Rows from block 7 of the image encoder of a small contrastive image-text model, named by matrix and row number. Rows with one number within an expert belong to one neuron, the router's apart. Each number is 500 + 25 x the weight over its row's rms, rounded and kept within 0 to 999. All counts start at 0. Numbers have three digits each.
Before each expert's rows are labels from the 100 images, of 14848, where the router gives the expert most weight on average: "strongest on" is what is common among them; "lies over" is the class under the peak. Only what is clearly more common there than usual is listed. The data: simulated stained blood smears. In brackets: how many of the 100.
# router: router (encoder.blocks.7.mlp.router.weight, 32x192, trained with AdamW), inputs 128-159
# gate: expert gate (encoder.blocks.7.mlp.gate, 32x96x192), inputs 128-159
# up: expert up (encoder.blocks.7.mlp.up, 32x96x192), inputs 128-159
# down: expert down (encoder.blocks.7.mlp.down, 32x192x96, transposed), outputs 128-159

# expert 18
strongest on: kidney-shaped nucleus (100); spiky cells (43); discs (42)
lies over: large cell (50); nucleus (43)
router.18:465528493478510522535500514483482469504503460487500470511487477527454480542534498515512482472486
gate.0:510504490506461490545465498546508533458460459486436488498477493497529493482482522542505518511508
up.0:510529490497495483473492484511558530481507469480467479523496505479473483520493483513518518547511
down.0:521458499518434517527532487509451511502487487476460471509533524524482500532478546487517491517515
gate.1:554506466505473494481467516520476506489510479520477499438485455508518534495502523516524513457503
up.1:469482477529508510499536502464499518503501534523481478540483498483503479519485509518440484508461
down.1:481491493513494514512483512464485479511500499494506484456492478490471501524502557504546471523470
gate.2:507481484482501506473507501533521527489488522510496573493503498455521512469483489492501525513492
up.2:483533495494525516511502479473520498503498557486523506548527473471466465478520461513512485540528
down.2:515493503528501538523513480485527458488463512518487454519485510505497519483499499486476515498492
gate.3:507488475562519498490544484536526500487490465498495519540574491564512456507535484495489516565513
up.3:573502506527503525466487467495532530520509527456511501510546474545476496511499485461508487490490
down.3:484467458530488488485555507495505506505466488507459498466494504500485480519446504475505494460517
gate.4:474471502519492522498484545512528499501456451519476503491511479498530480526509477474506484474517
up.4:477469520494492493518535522535497492471464475549512508519486499514521486501502489477494494479502
down.4:494540540487466456477489486541501505510527497502530514504521491480507495467484470494492497519517
gate.5:481487535496530514515476517491544484501516446458482442480471480502482490508518488518551502530531
up.5:494474471507487495509528521509472536483516558539473536525549530516509517475496497513481493461499
down.5:505509470488515524511482508493473535490518473508472542511543500526493527433466509498523491497452
gate.6:546488482499459484484493527514524530480520477501540555519509517495495490452480527535508536510465
up.6:483509496481521542497488489466509518504509526508536535533544472481499523478511450508471518532496
down.6:445512532487478491541500482522514502518447490501514501520514522509505504539501515501504505484494
gate.7:511521520488509493487479533499517495493523514462542483564477514514469471485526499531491481474505
up.7:504507540508489445483468484521508467521537516457500447532500493534480480501522487481518466506522
down.7:477509504511519460507530521464525473530483474494538492538494471525531513514506503518441481509512
gate.8:464526507475514517509516530503460486508520493525513487469451508450482473525496549521535479477455
up.8:532519502470504552515513521519494527489492468519507503470478494484494482516502537529520492496478
down.8:495527485484517520557456486490524507493465463502475455517474519487469500513510516491514508482477
gate.9:478487523493455500454503506550501511484475499546490527509519505518495509471494494494478505469493
up.9:486521508493486505404489468554493482504487489536487517510567495484500499506494460511466491493469
down.9:500502459483514496512491507504538492511491533474505478475480516483469522514520530497463508493531
gate.10:529471503500468465488466512515515526487518495532519521508513529510514511481464504519511516510482
up.10:499479511504474464522480487533533511534476465505489518478497519485534520508472508523510518480503
down.10:501535545513477466508518459530485483492447521504505529514495485525456508509514513517505536490499
gate.11:496499520471499509524546559498477488516509510501559512499502511473498470513520526505503491480456
up.11:517483483508470473482489481515496518464464467498473490478509533549553532489476506509508504491515
down.11:498447476495489517507476487462493503472503555540508509507514487459501564502492460478431503503510
gate.12:513468484546446448447475510514495498501501492491523516490520519494505517490497463482499538534456
up.12:454528554483524520541518508466520485514529523507483472484475489468477487524521514520519446501526
down.12:511457520524528521497478454528514472494479495525550513524516497505476474491497481493490544494496

# expert 14
strongest on: crowded (92); crescents (73); dark grains (56); large cell: no large cell (44)
lies over: small cell (67)
router.14:474478490494464479537513512551522491511505493533496498512471544483489466514508481533490472454486
gate.0:460470495487476521540531474514473505509553460526466482541466533434488473438534485494529521490479
up.0:491467487470520532536493529481472493465538508535506486538481484460441508498528497514531473514473
down.0:493476454523506512507506535507453502474470509490498460514523508485502492468475494445476520524494
gate.1:490433509467491551481538522486554506485500524536476485489480509516477494480481492490510484505496
up.1:562533510512465471488487449503473475482534485453516516533505486518522472533523504479504515494524
down.1:496519533475471487493530505489494504505527467527512493484504485491513506461489476475495446497475
gate.2:487488532471499537494553509499469477520473531499464509434494497470527486495507512498471518517519
up.2:539534479531510486470456481493519522475508510498553514535533498536498515530472473494510502501519
down.2:508453477516468490480507498479458549522492513491498498514513488527504470495516537507513487479572
gate.3:541492474474488493498542535502491505473508548509513519528482526491499498462484493517453505490466
up.3:509526491506524504484478503438496487494520504488504473471527483533479508553518501478506523524539
down.3:527479493497488534425485537519478525474515475476469545487518530536512518533488538547541519501481
gate.4:481482497489488479532483538543524480508487468562496495474468505475511532476482475512478468478455
up.4:488476503484483477525481531529532476514496479562498514477461492474515532486481478516479465487460
down.4:502519490483517526475496480479481497490474514480479456496503530477520502489529506514556522488509
gate.5:496484512524492468484479515461516508521528482538488495520490502504489490470494447479532510498518
up.5:506516492437520532516460492480461489491477491479539510500532497482462471499487523498489467520493
down.5:467518537518463460512534537525506517486506506498517539443455502537503552481481521477529486515538
gate.6:491528497535485528558471500539536465538479468508489490503494518478495465491509516506479513501540
up.6:499477478493474528527530477521495495518491476474479474511505518497461486482488529485488543484530
down.6:531474488487517526481555518479536515518481528490491493497502521482480518514488512496455531482465
gate.7:495488458464506515498514535519519488507484495554492486487475530475500525470488490540467492508488
up.7:507503523538511493496480486483485512499492496455526520506536475537512488512505497473516511475509
down.7:516499540487496495458483498481518515492491525541543526546512509517475480505494483533523478521495
gate.8:501488517475460492516509485493490441532485503473494556504530518475521488533451500512523491472454
up.8:517469510526480485527509505527552526466555506519520508501485507509510478501523513499525575490542
down.8:489504480504528488481491441490497503470496544525515471535501510463512472499498472513504506503491
gate.9:516488447467519510514469528550537504471551512536533508498474513508496533482471453546479450510472
up.9:478504503496499464448526499516471521518511539504500510521508451491453504478497498465483461492499
down.9:474525518523511485491514500557494467482495507491519540474490532539483520489498500492473505470493
gate.10:541546520508460481479464499487551506514506471443499522482484537456512504503487545519473481496480
up.10:485524563535501523504510475513508521517499500548518465495460505478519526441498493494471500482490
down.10:469468504503506484461530509531552493485506501509486501477507502515496518460501522479466488481494
gate.11:512510483473505474492470481472491532510485578464502502547497492522529478496518467479492489518513
up.11:468480508524477513474469515544522447518503486509504501552512520491463471495483528469496510470464
down.11:517433488538489511479505480491509531512450515480494499494506492490484502490511492480520548512528
gate.12:452475509476505523494511480433484527542473522523492478498519450522479497486517502477511506509506
up.12:553526503515514467509479495540517469438518492466519534500483533499515515506481490511487495479485
down.12:488517522502496487454491492515554488563522508531524522473485518530500525478531463515525495465520

# expert 19
strongest on: two lobes with orange grains (73); ovals (73)
lies over: large cell (30)
router.19:492543508497503495512482527476485545516464485520495487508502495456483491487473494502488490489461
gate.0:556515512492552552494498481476447513456533530461486500509494481487531490488472528518503521489491
up.0:530469516486485483503532547488484484477495534501500459526457523524504481469526487509525561450504
down.0:475519485482486459533511422486475471503508523489506463510481539498494473489460497493527458510470
gate.1:454488509545485473514487454533519468509522506489507479528514512525508526474501469515496498525516
up.1:529533495470525524499514523482532527521497493480526538491513489524486482535498532482476497471495
down.1:472501503489511524497528476493514499508529542473529500506555502526533477494485460488486498526547
gate.2:513526489509489513505511488500509530483501540455513543525531496506479489466496524485480477484503
up.2:508497499542493523502514488504508498549516447504501515518476523528475492502536494457503526460494
down.2:494502498517509503541551480525521489537473497538505498489493510523485511467508508506482489521435
gate.3:480488492504500497505506461504455502473487457528490469502480482488487484556556435505496504512483
up.3:451474499502499488511497490530473500491481482531504474490477478487499471546542445485507504491461
down.3:488508519488488488501499501515498520466496506452478492457518484481512526472511505527494511505485
gate.4:436520507525466483567482497500483496513452464510482457551507504507504495538461453531542483500503
up.4:512502482506504502535486483462472534478514495469523502483567481505472528488533528442496511493473
down.4:537494464509506500482533483501532487527498460508520511554510470477523508511487491488483464490462
gate.5:478485487551472477531515510514496444501525506465491472526504540500507499507520503485490502506572
up.5:513500504486515486493515535465503513535474472512490526440456482514496463505467504511493482501456
down.5:481521540517510489549506502527503490538511504487503492490491495493514462509488492494518496492514
gate.6:438513469544475537519530518563503473507485538495447486524502517506465492441494509479479509494513
up.6:484471500503499462499512487480494514535506458514486520483545532509543505505531488501448512473470
down.6:451527501465484522502474516484482535446478484513515482493491447490480509486503528490515521509485
gate.7:486493457525492480468520511540455472492532514522515484516480506498515525470552488532538490487523
up.7:533512486500507521490493496500509511487443441463489486500509521506496462513509504465478532523481
down.7:513453525513511521491498479488513509486485528485544563516536504547525495492487483478448522505484
gate.8:505474471511488462526475472508475497495535535485468472539486507522548528465493455506492477484565
up.8:516514512489500539463504487464510485455480443476496539537489466493474482521491504496502549534492
down.8:538529519511494492465542480526506477489501506526480466498525484528515550495521496470493468512516
gate.9:460509503489517482506451480483510509478495513552505483493494506480469474491485459515531474526469
up.9:525489496504479497505518532508489496492488472471475524503504534497490513501507531497489509433497
down.9:497487537470489493464470533510484499503536497490471500537485529476516465491531519492540499492531
gate.10:482496499493512474528503511484481555506487496497461498491455544487512456458505502517494496502454
up.10:464454501475484522509496503530516494546474503504524483572545513486496497491472516492530512483500
down.10:516480484494513530501470468533505471507474538506508523523520547512494458477534489485516516556507
gate.11:475452481531483511516487470503514427506495489494485519485517516530516526483546486503498536489528
up.11:478489496536473493503488513539506481513480508499486483487481534525533470519571524516490512449514
down.11:489507512481504486522436493506489447485517474477479469455491493475493454486518487549599483491498
gate.12:515514513461496482535458552466493517450469465525460453471480526474534486502491490517508456430496
up.12:477470491538495510468549466545505470533523528482533534528508486521486508496515502488486556545515
down.12:494550540492553548518482488503538503497536500509496484487475536520466481494479520511522519552504

# expert 16
strongest on: kidney-shaped nucleus (100); target cells (99)
lies over: small cell (60)
router.16:535542550480527517511504475495504536491489491484471471504488492500492513462439496489524479560495
gate.0:439509528467493481499572493511482489474487550469521523463533538514515479527524502530450513475434
up.0:527498509533471497491445555518524441547526438517496501510466484540497469523521499471518484508506
down.0:513504539502507497495524518501556510473516444519508521516521502529522576541500528550499503489504
gate.1:482499473503498507536497508516490507507525494484538516488536514494461501469510511479489497495458
up.1:461486528511492491490505490481495527487507556521491485483494518470571510484539498472524497495565
down.1:481537500510495471503465467485542523514472532503494523542482532511520499544488520473484471498471
gate.2:501463485521488524480512497455459478484509523483498484511489488480526509508525498480515530475514
up.2:481520523493499463508466507527528481531428470526501496463483510509448493503463497496510463520502
down.2:527429499480491560469492508517471488523551480493473458485498511483473492528511531478516513520477
gate.3:480482512512492483484540511513487488537441509540473539539512525464495488525512523472476522504548
up.3:452485495498458456542480504513514474528545494507525508461526483540537484483552504535505485485492
down.3:522476550498471454440511537497495511488484489496478501504468495471506537475504561461484498520497
gate.4:533467458525473476504492541485494480508512498507472475542488487481481502532485494523504522444507
up.4:453525526481519498510478493485538517530492514513528515493504520481507491477506458464520451549476
down.4:490482485534486523493507523485441485497493467502479460471564459551530525475484498482479501533491
gate.5:504494472486487509494526499503455510434507477469492491487475503492545520520535540513497509463518
up.5:478526530480522478515491466522539527500497527529515516536526523496512469487486462477504493538526
down.5:444469474531427507539508480557460502543495460512492464476483481525486562508495512493507485500524
gate.6:467459469515479471495516502474470437533495509486520504534499517480448510529515515525475512489487
up.6:515482505485493458508483487536510499490512450512510495554471463488472544543521483462531480555521
down.6:526487479499453525475484519508479471490500477467482484515481437491571485478497521462461476503551
gate.7:518446500516468466495534529535498478514490490475457488510492481503514514519503512472490531477500
up.7:529481476530469480490501514517469497463486497503476511471471478528479550506516489493499520452494
down.7:527481474518499460472523490515508502491499505502530556495507513499544447500486489506506542488525
gate.8:507483435519475484530505521522507491505470476506460458529527489488495499538502471505481485488540
up.8:501507493503484457512512545530480445497461464507509481477495534484501506508535486549452499463497
down.8:511539493470558502456514481486514480483547509504536512473491492498481522472532481473511542508500
gate.9:478464474555459483498521532488480466508527491502473486500488503493482509527518509548498504464505
up.9:544498460508484515484507500470467486475464483460495478472496466533537523514476509531504524471505
down.9:542512500514551502494484517479526500478476518462477525503478523493518513557499508531484484501493
gate.10:506468457501494468489502488499470500491488511474498524500530475528502522497503500466502474500512
up.10:489469447519501491507455515518550528531508469528512536513519533459526481516521487461509506500461
down.10:499450458503489496505536494548480522486536528516503497528477463498530518533487502493515511524508
gate.11:520498467559488507516488488517484529515444482486516481464521486497499532508477495461475531506486
up.11:469536533485516492503442510487503504544527526526462501519510497500467488480511491503526425516512
down.11:503503515532435484519471524501532510528459495557479481515513547551507537467456486499531526463474
gate.12:518453511523507499531501535507494513502502473526511488534488503456487482448531456464494505461471
up.12:487548488470500497451518474505486489496499516488508530478525505542507530539476524525493496534509
down.12:504486512472510502531559502461503506477534497516487465523472488477518522507510486492470511537522

# expert 26
strongest on: spiky cells (100); kidney-shaped nucleus (83); crowded (69)
lies over: small cell (96)
router.26:511509500516487506537469503506518529482500459518502473487489495503491452458476495519517489470490
gate.0:498491534518499511546470471509536503501480464528491493476499489477477476530467527509533474505494
up.0:526505514501496503525477467492527496496468464501489471458469491485489479516454524531531457501499
down.0:537455459455520542484512523508512456510559516485486502496498482503499528502525486473515508507539
gate.1:428486469512519448511502526525495534519480511521564515450516478498513508493515441453431505484530
up.1:504504470502489484468502518516493498503488494477498490500543498521475458546495481529484503476442
down.1:546481478496517521504483536476501499495531502528490484502494487506502466533536506510537493521500
gate.2:488481490508466501559464507501527483489474463511488480490479496477453463512468534459512475493521
up.2:472512531492482520500487512477519513500528509510531514519482487482469504497506522486504497489476
down.2:526417473521495485513496511514504527500478468483495499480502515502526468501496498521502509513479
gate.3:503505488461470496515495563489494530461459489527481461504509546452499493501526451528488488446461
up.3:510534498437497487510499552488489541461447506517454474487503541457515500497516459501483481444460
down.3:531458494509435448537495548498484531485487476466526497523485477523547534534513535504486483516514
gate.4:495483465521492476516483460526500492506512486480503475462515507482518516495479481497480496515456
up.4:490473475487450514507472549509502520486518491501528502510492539494475505438489495512489511503469
down.4:533542472537515496485475518517518535490473475460541473471495493515491445534493542535514526492523
gate.5:475531515474529487473539516476452508517471557494522522508498509519527536509535508516486509501491
up.5:501526491491501484484526529441485517500490497485459523459503517514546517485519489487485522498506
down.5:485516495511508480457515523485493501496512476521518519517457423515500522477517523479513469512460
gate.6:524502530508486530492508517542477494493491483506513522506519525486528535504529475503474532442470
up.6:460530490469485488466519492450494485466534505473450482460519447498526539508496536482501550498515
down.6:439507522501497460489479532528515500481528474496524530503486474493525458480520529532499471504514
gate.7:501540487503563535492534468487448460501521533490523507465532527515503545476505508543479526518512
up.7:491493494507520511498499531465504491526511501512488503502509502454456512499483538549521487452526
down.7:526493486522505510498488520552483521466487473491490490550478508549504533503469541529505479480507
gate.8:503544521511530545486545446506502509457530500528496509494508494497484523554448541564517527496500
up.8:533449474490481476551491525557517486479495506477478478552475487477475454488503484525493468495501
down.8:515486490518510467528499479456503531544477484511477496513464470495489463497507506495514470517513
gate.9:462493494487530501450539503476470523532497540494520509489541553514541527506517488492475509498523
up.9:501481499472543519494486494479485465473484533444509508455475496490528506559484510494497467529507
down.9:475487485478558522491530550479504484478500502509468494492476480506534522473510429522486469475467
gate.10:475543482473500475470508496492459470507508507484491516488516489527519527482517530497482507529534
up.10:481540475478506466497500478513529489498465517454501480497506518496505519507497523509518519521529
down.10:492522505536476452518535516458511574496497484460502525473509483532473513484470535527510479493492
gate.11:508489496527508478497509544517518530481434492509497446486487515530511496507496514527542461479516
up.11:489482511543517509521485515477523484510466506522492481491465489506517494499484522573552475525518
down.11:520506458464524475497532514506522494507531535466471502465495489476487515491479521537523499520530
gate.12:467486469514486513499499487561522527536493509514510525543510489486487497464485472494490517495435
up.12:499468470493516489498501505525507483489511499511493458517461487501499504463454523530499495519496
down.12:458514531494489506474497478524520503518508530504529522526508480519495547481502467487505506504519

# expert 29
strongest on: discs (100); crowded (100); round nucleus (59); large cell: lobed nucleus (39)
lies over: small cell (93)
router.29:498476494490482438488489548505454471513486488488471529418497502476498503515523477504471502457569
gate.0:522492519476499491512485492516483511493538517520505507499498492464581441509516501533522478485480
up.0:499543518522507522498532468464492520482519538457523474538519470522510519504513524472534507510461
down.0:526551500446497474481445521477554462475482530463515527494519509454526468548536482527502455503489
gate.1:485460504484466486488488510499489522498510467544537582493473527481451503487474498544508536498450
up.1:484475493483456488519491533527492521510512480534527588499494512484458477475443471513509504488480
down.1:497546537506513523524501496498510537486467499468522450494554449500501481499514462453466532528476
gate.2:446491557498505497522528467521515496502505555497492509489500498486575501495519525531524515508468
up.2:528532469490467510469468506454503519458493487483519476517490514512448503506483507484497513505515
down.2:534449466517503476519537524510493540503500527463530538443549532545494526502545510514474494552484
gate.3:477497480481490496492484499491507486525492527468518514504515500510463529498525521490496475482511
up.3:488532549520506518493524467515520537477523499483499500515479470521538475501470505523549532548507
down.3:469516507521462475538544496525519545468484465480510454464474506520502549505501536489484516482484
gate.4:482482499509463513524492527501507509510446439520487510484532517495466520494489463498455489478517
up.4:506484515479504487505447518469476525514459469510460495484516521494465485483470446488469483490496
down.4:536532517488484501476446487533500485478482489573492499505476509476539495487430513545554437479489
gate.5:468508551526524500548480467483511534481505550515535490540520499526536492468467496535497470512484
up.5:567517501501531512494477486481486485493517454489475526503489548531472520512495520468501524493549
down.5:522508490549471473487524532495515474490485503473490536531503515499508526506477542500504507498511
gate.6:501544507534486544473517472492558529498526488463531514518486476541476513475482500503514512512502
up.6:468484474463496456514475529467473469494485485528486453491473507471485510519529499520471482473488
down.6:501473531511464495511494483489507536493501496488527501516489477526528569531498520450474503493476
gate.7:540506534536498511505514522485513517439509518508493508511478529538520503473426500542494495529511
up.7:528500480471469475500499526520473482531435471483464485466501516467465540514533513512481504502505
down.7:543490532508512555461513485509501519495488500488522491516497506473472522513545460528499504478485
gate.8:509505490494547502443471477484485487494502490487498495530501432491467486550470542516521475461507
up.8:474524537494499480521502490453491483516483544487527480526548503523464505507513514473502481488488
down.8:533521498484523532516509530545511505501525545522484502462496520483496468488466406497526521510457
gate.9:473492490512512514514574487494501523518528490499501505533529548507478484509518486457472551503472
up.9:508506514487520480491486522487470521449508462516493515507491486501502491505505464467491507476476
down.9:493462514484434496542507486447508529492476499476475478527514475489533523503499544492509469497544
gate.10:499484488489505477516539520530497480526469506533496519483464496490511539472476474510474502498476
up.10:499519523516488521481476470485505527477528499462510480526534498514499469534527529481529502514512
down.10:446493510508476457482521531482480514501477484523478517554505436522541507506487503476505457490490
gate.11:453504560476489478511465491520501475497490526515509505488504476486510462541503492482532465482507
up.11:455494554472484473513463504518488465505483515518503514476504476480509474533508484478517466472511
down.11:553498488469528521478475505467506483502514477485486505526512513494497461489500460473519538511499
gate.12:449484530515501499506493516499462465546496496497498554478503486480519479536513487503486484505526
up.12:559543493510493526505496482512521529457508520477520450547478514520500537472478541496526533517481
down.12:525509467527504493505476513486480515522480537483497488452560477514545478539554434508490488526477

# expert 22
strongest on: band-shaped nucleus (100)
lies over: large cell (82)
router.22:507507470505504497495493533458487507482488550514526488493554507526522540504510515489464486499525
gate.0:451507491463504536492508517462485473480539516509539484483530468505519505521537514470501519447533
up.0:465498493524507498511475501529501523543497498500497479502539501510494484565509551507479452491503
down.0:513504489486475544484488529457488532484548517520481509534494490503516512503475494489448533499505
gate.1:547513509479510492451524482519480473502519528535505483509472525524502521508517492541510518440468
up.1:435472477463522544486495536465445499492484501517484459527500486456505515430495450508477521504519
down.1:466526498515520470510495476485533476532536498488504498485517499517503467507534537494515479538502
gate.2:533500496491523461465480512502467504509543463523490458504493464434517520492491471512546496440475
up.2:456475509480530511496452540502513462490476468547515505490531502480502484491474495531485502480512
down.2:475539532489513486527494499522501453449493477521502512485522506496514497496501510520503515511514
gate.3:489480472465523531504463537471522538468502529541512497490532486468536525486500523477485465486519
up.3:510524528537485475492543452527475467538496465468484503497472510529465475513505471513525544514480
down.3:486518554498492489495498450533505450524461523502517538471524482488508488508503480483565523520455
gate.4:470483479474533518507469539463540523497524521510501484506537516515532537496482536461469471505523
up.4:484465492471523536523463513463525526492491524521527488492529509497528545486474533472471470499510
down.4:499480506489496503494456526526490499510495461476524527483490492470498488540523528540498503462506
gate.5:497491499512489483506481460495508462515552456505513474516480497546505500463532487492525518493509
up.5:475507462462493553450459528493510552532472521520488502502536472504511498476465507491503492486509
down.5:490528515525530498475495501509516457452522550485534534502555529493505478513522468500552501560481
gate.6:467516492497479514446512446528485440485482509484510511467491493514502486507551466548494534492506
up.6:449508488508521521427518477488472451506505520491522502466536483492511508460560451533490511457510
down.6:524458488466490480451519457526471496539529523471530488489501504469458526496520457503519491486504
gate.7:498515525522520451481538472504476488520500483511529507483489475510511475509527470494506499488460
up.7:528516471477513484484504486513471427529531508485503527522489475488489495506515501529507524489487
down.7:501511512485459506518440492525488490477572490529521483489486515493565537490468502524549514519470
gate.8:514471549541504480510545481472516505515492476521456545500451487550484470479510500489515499533468
up.8:490482479516480530545491527514537484523453482479483450490515514490492540488445511472494466501494
down.8:465516473522465480475511527521515472536443454470513499460522519517497475493470483512489486434513
gate.9:485510557529481467471502474509484476532504488483509554496496491524481490535520479518541489479443
up.9:483477434465519529516490526507526511476491543499497490506510517490512511471485515472458488526541
down.9:499529533479514498462488467508511489525488502494516574529535486479519515462508469516534482518498
gate.10:474499505513490468550526479503493487476461535526496548474462485513506502480456472517521499488453
up.10:517520538518503509464468468469510479493498436486503517535476478499506458493514536459485502523493
down.10:521517470473496473493463487472523520488485488543487491495507524508516480489497501511473478508474
gate.11:533498543530479472493499483509509511540493456496469513546489484531480474529467493504529500492461
up.11:478504544525487487496522488528514535528503476488526529530484436534508446476545480530497527520458
down.11:474487497495524517541501497518497505461487487470463450504531496522491496491463530479495497489535
gate.12:528515541538468472522510454524482472511485452497492502497449505515490473513479478522510532504480
up.12:491496502539492487572517501506490521494465423506442475502459502544519466479434479505480507497510
down.12:493493493537475463508454513514499468508519479505488492463500534488502538495483519508498508522544

# expert 30
strongest on: small spheres (100); no large cell (76)
lies over: small cell (56)
router.30:510475507496500490493502492525504532535506507535527530523508516481519490503497491507508487488478
gate.0:502512503489522524466522463534460502500546528438492528511548484503517544541515531512492508513514
up.0:455496487511470473549476543498532537490484477539488463485484513524496465484485479505510482496503
down.0:505479513483464469483508494518503480475524457491508517486506487524492507476469500530535494512516
gate.1:449486535521449461511484487536472469512545451497457509501476496494439522488489505516484500478479
up.1:517538533504491473500477519527502487491461498523514491461477483544503484504492462505531497510529
down.1:551441434483502491495501455486493488536481509463499527509496506511517522527554478467482497514525
gate.2:487491475472503496464519511522477468494492531506505492487513490460493530480505487506447482510461
up.2:530504509510514566496487476482478505497514454442510458508532488506509485544521541501512529451550
down.2:512488436527493455519491533503523502541489489469509509494518502516527497485554499529477511467508
gate.3:489495515508503490504521478494501474474496523510475514443519501453531513536518509561528480515533
up.3:528502520510521489491491482476505488494508517472528498480540488488536479509506515532530484440522
down.3:480552539487520494508514474462475438477480496533486468489473550464490508554497494541512500513492
gate.4:515465496524517493473500483527502463526466465506541507525522468463474531499498505496482491461493
up.4:534517495532510501492476506533486495522468458494545509555484463489496514503522497443500511503475
down.4:478488537522464483524494518480512485488491538507502488489485484487516523465491495534492496476516
gate.5:473547503465489522521523446470503467507478510521523474490496470533474551488506515486496475527531
up.5:487556521503479512466515449486494529487522487495512519498501523486478474543479488503529497484517
down.5:482495468515481498479463519473479526498507526515498465518488464514522529487522544519485484579538
gate.6:497519511482498545492519519485503521518514506539534517500509530518477518493467486486488533526482
up.6:516474484534507450527482501525496482498454491469475473498501473487522481497529533508508456475522
down.6:472493472490533525466486493485480505489469502507516481540515519500513531469501477499499470525482
gate.7:497522464493499510522528495471481549475514537483493465527514467547482485469485468481484495505493
up.7:490472472468481550496490520506494536460534481501509489524472542483439500499490512514510516532492
down.7:498510525453531519505500509480485470518491518528497472543493498518506486430540518481510454527456
gate.8:513502526521509478515482534530520491537529471506492496431499487483566462491502491531521485469520
up.8:486485467483494531490512474463483524474458526494504498563495513519427532499494510471502513519474
down.8:454514521527485499514483483480470487499498483514518453532508476499468551490455468450519495483454
gate.9:511477472512517469510495524534519466530459501549514518486477476470501514468462465504479485507464
up.9:486531527499474521496501474483475522476534500448483480510522527520506486533543540511519506497535
down.9:530518501522520491545494481477523530529527499469521455486491468507470497549499548463485480548521
gate.10:504506502528528468533507527528484503521478497493513508479467472491529533472462499508483504509482
up.10:489507478456483507467509485480488446483523517476485484510529500508501532554498487494474500478509
down.10:505545552484527513446536455489526526518536485483534513528515501514483479483476506518500514479476
gate.11:520493469526497477536489517547531483540442516496495507497502484488497461487479481481489457494480
up.11:488481507487464510470522471459472534471530488479483496499532487526486532504484493507470519493497
down.11:499490531500524506532467466520498441499532473540530488526507509453474472526492459468504474482486
gate.12:494487499511510475490493526542485502473480475520502509490493495504545531459501480485469541499476
up.12:509535493497478496515483475501508508503492529496513495501486517511469499514486491480474491461501
down.12:464509505542473493503499499518477492499452501485510512446517518545526534531490537461520545522522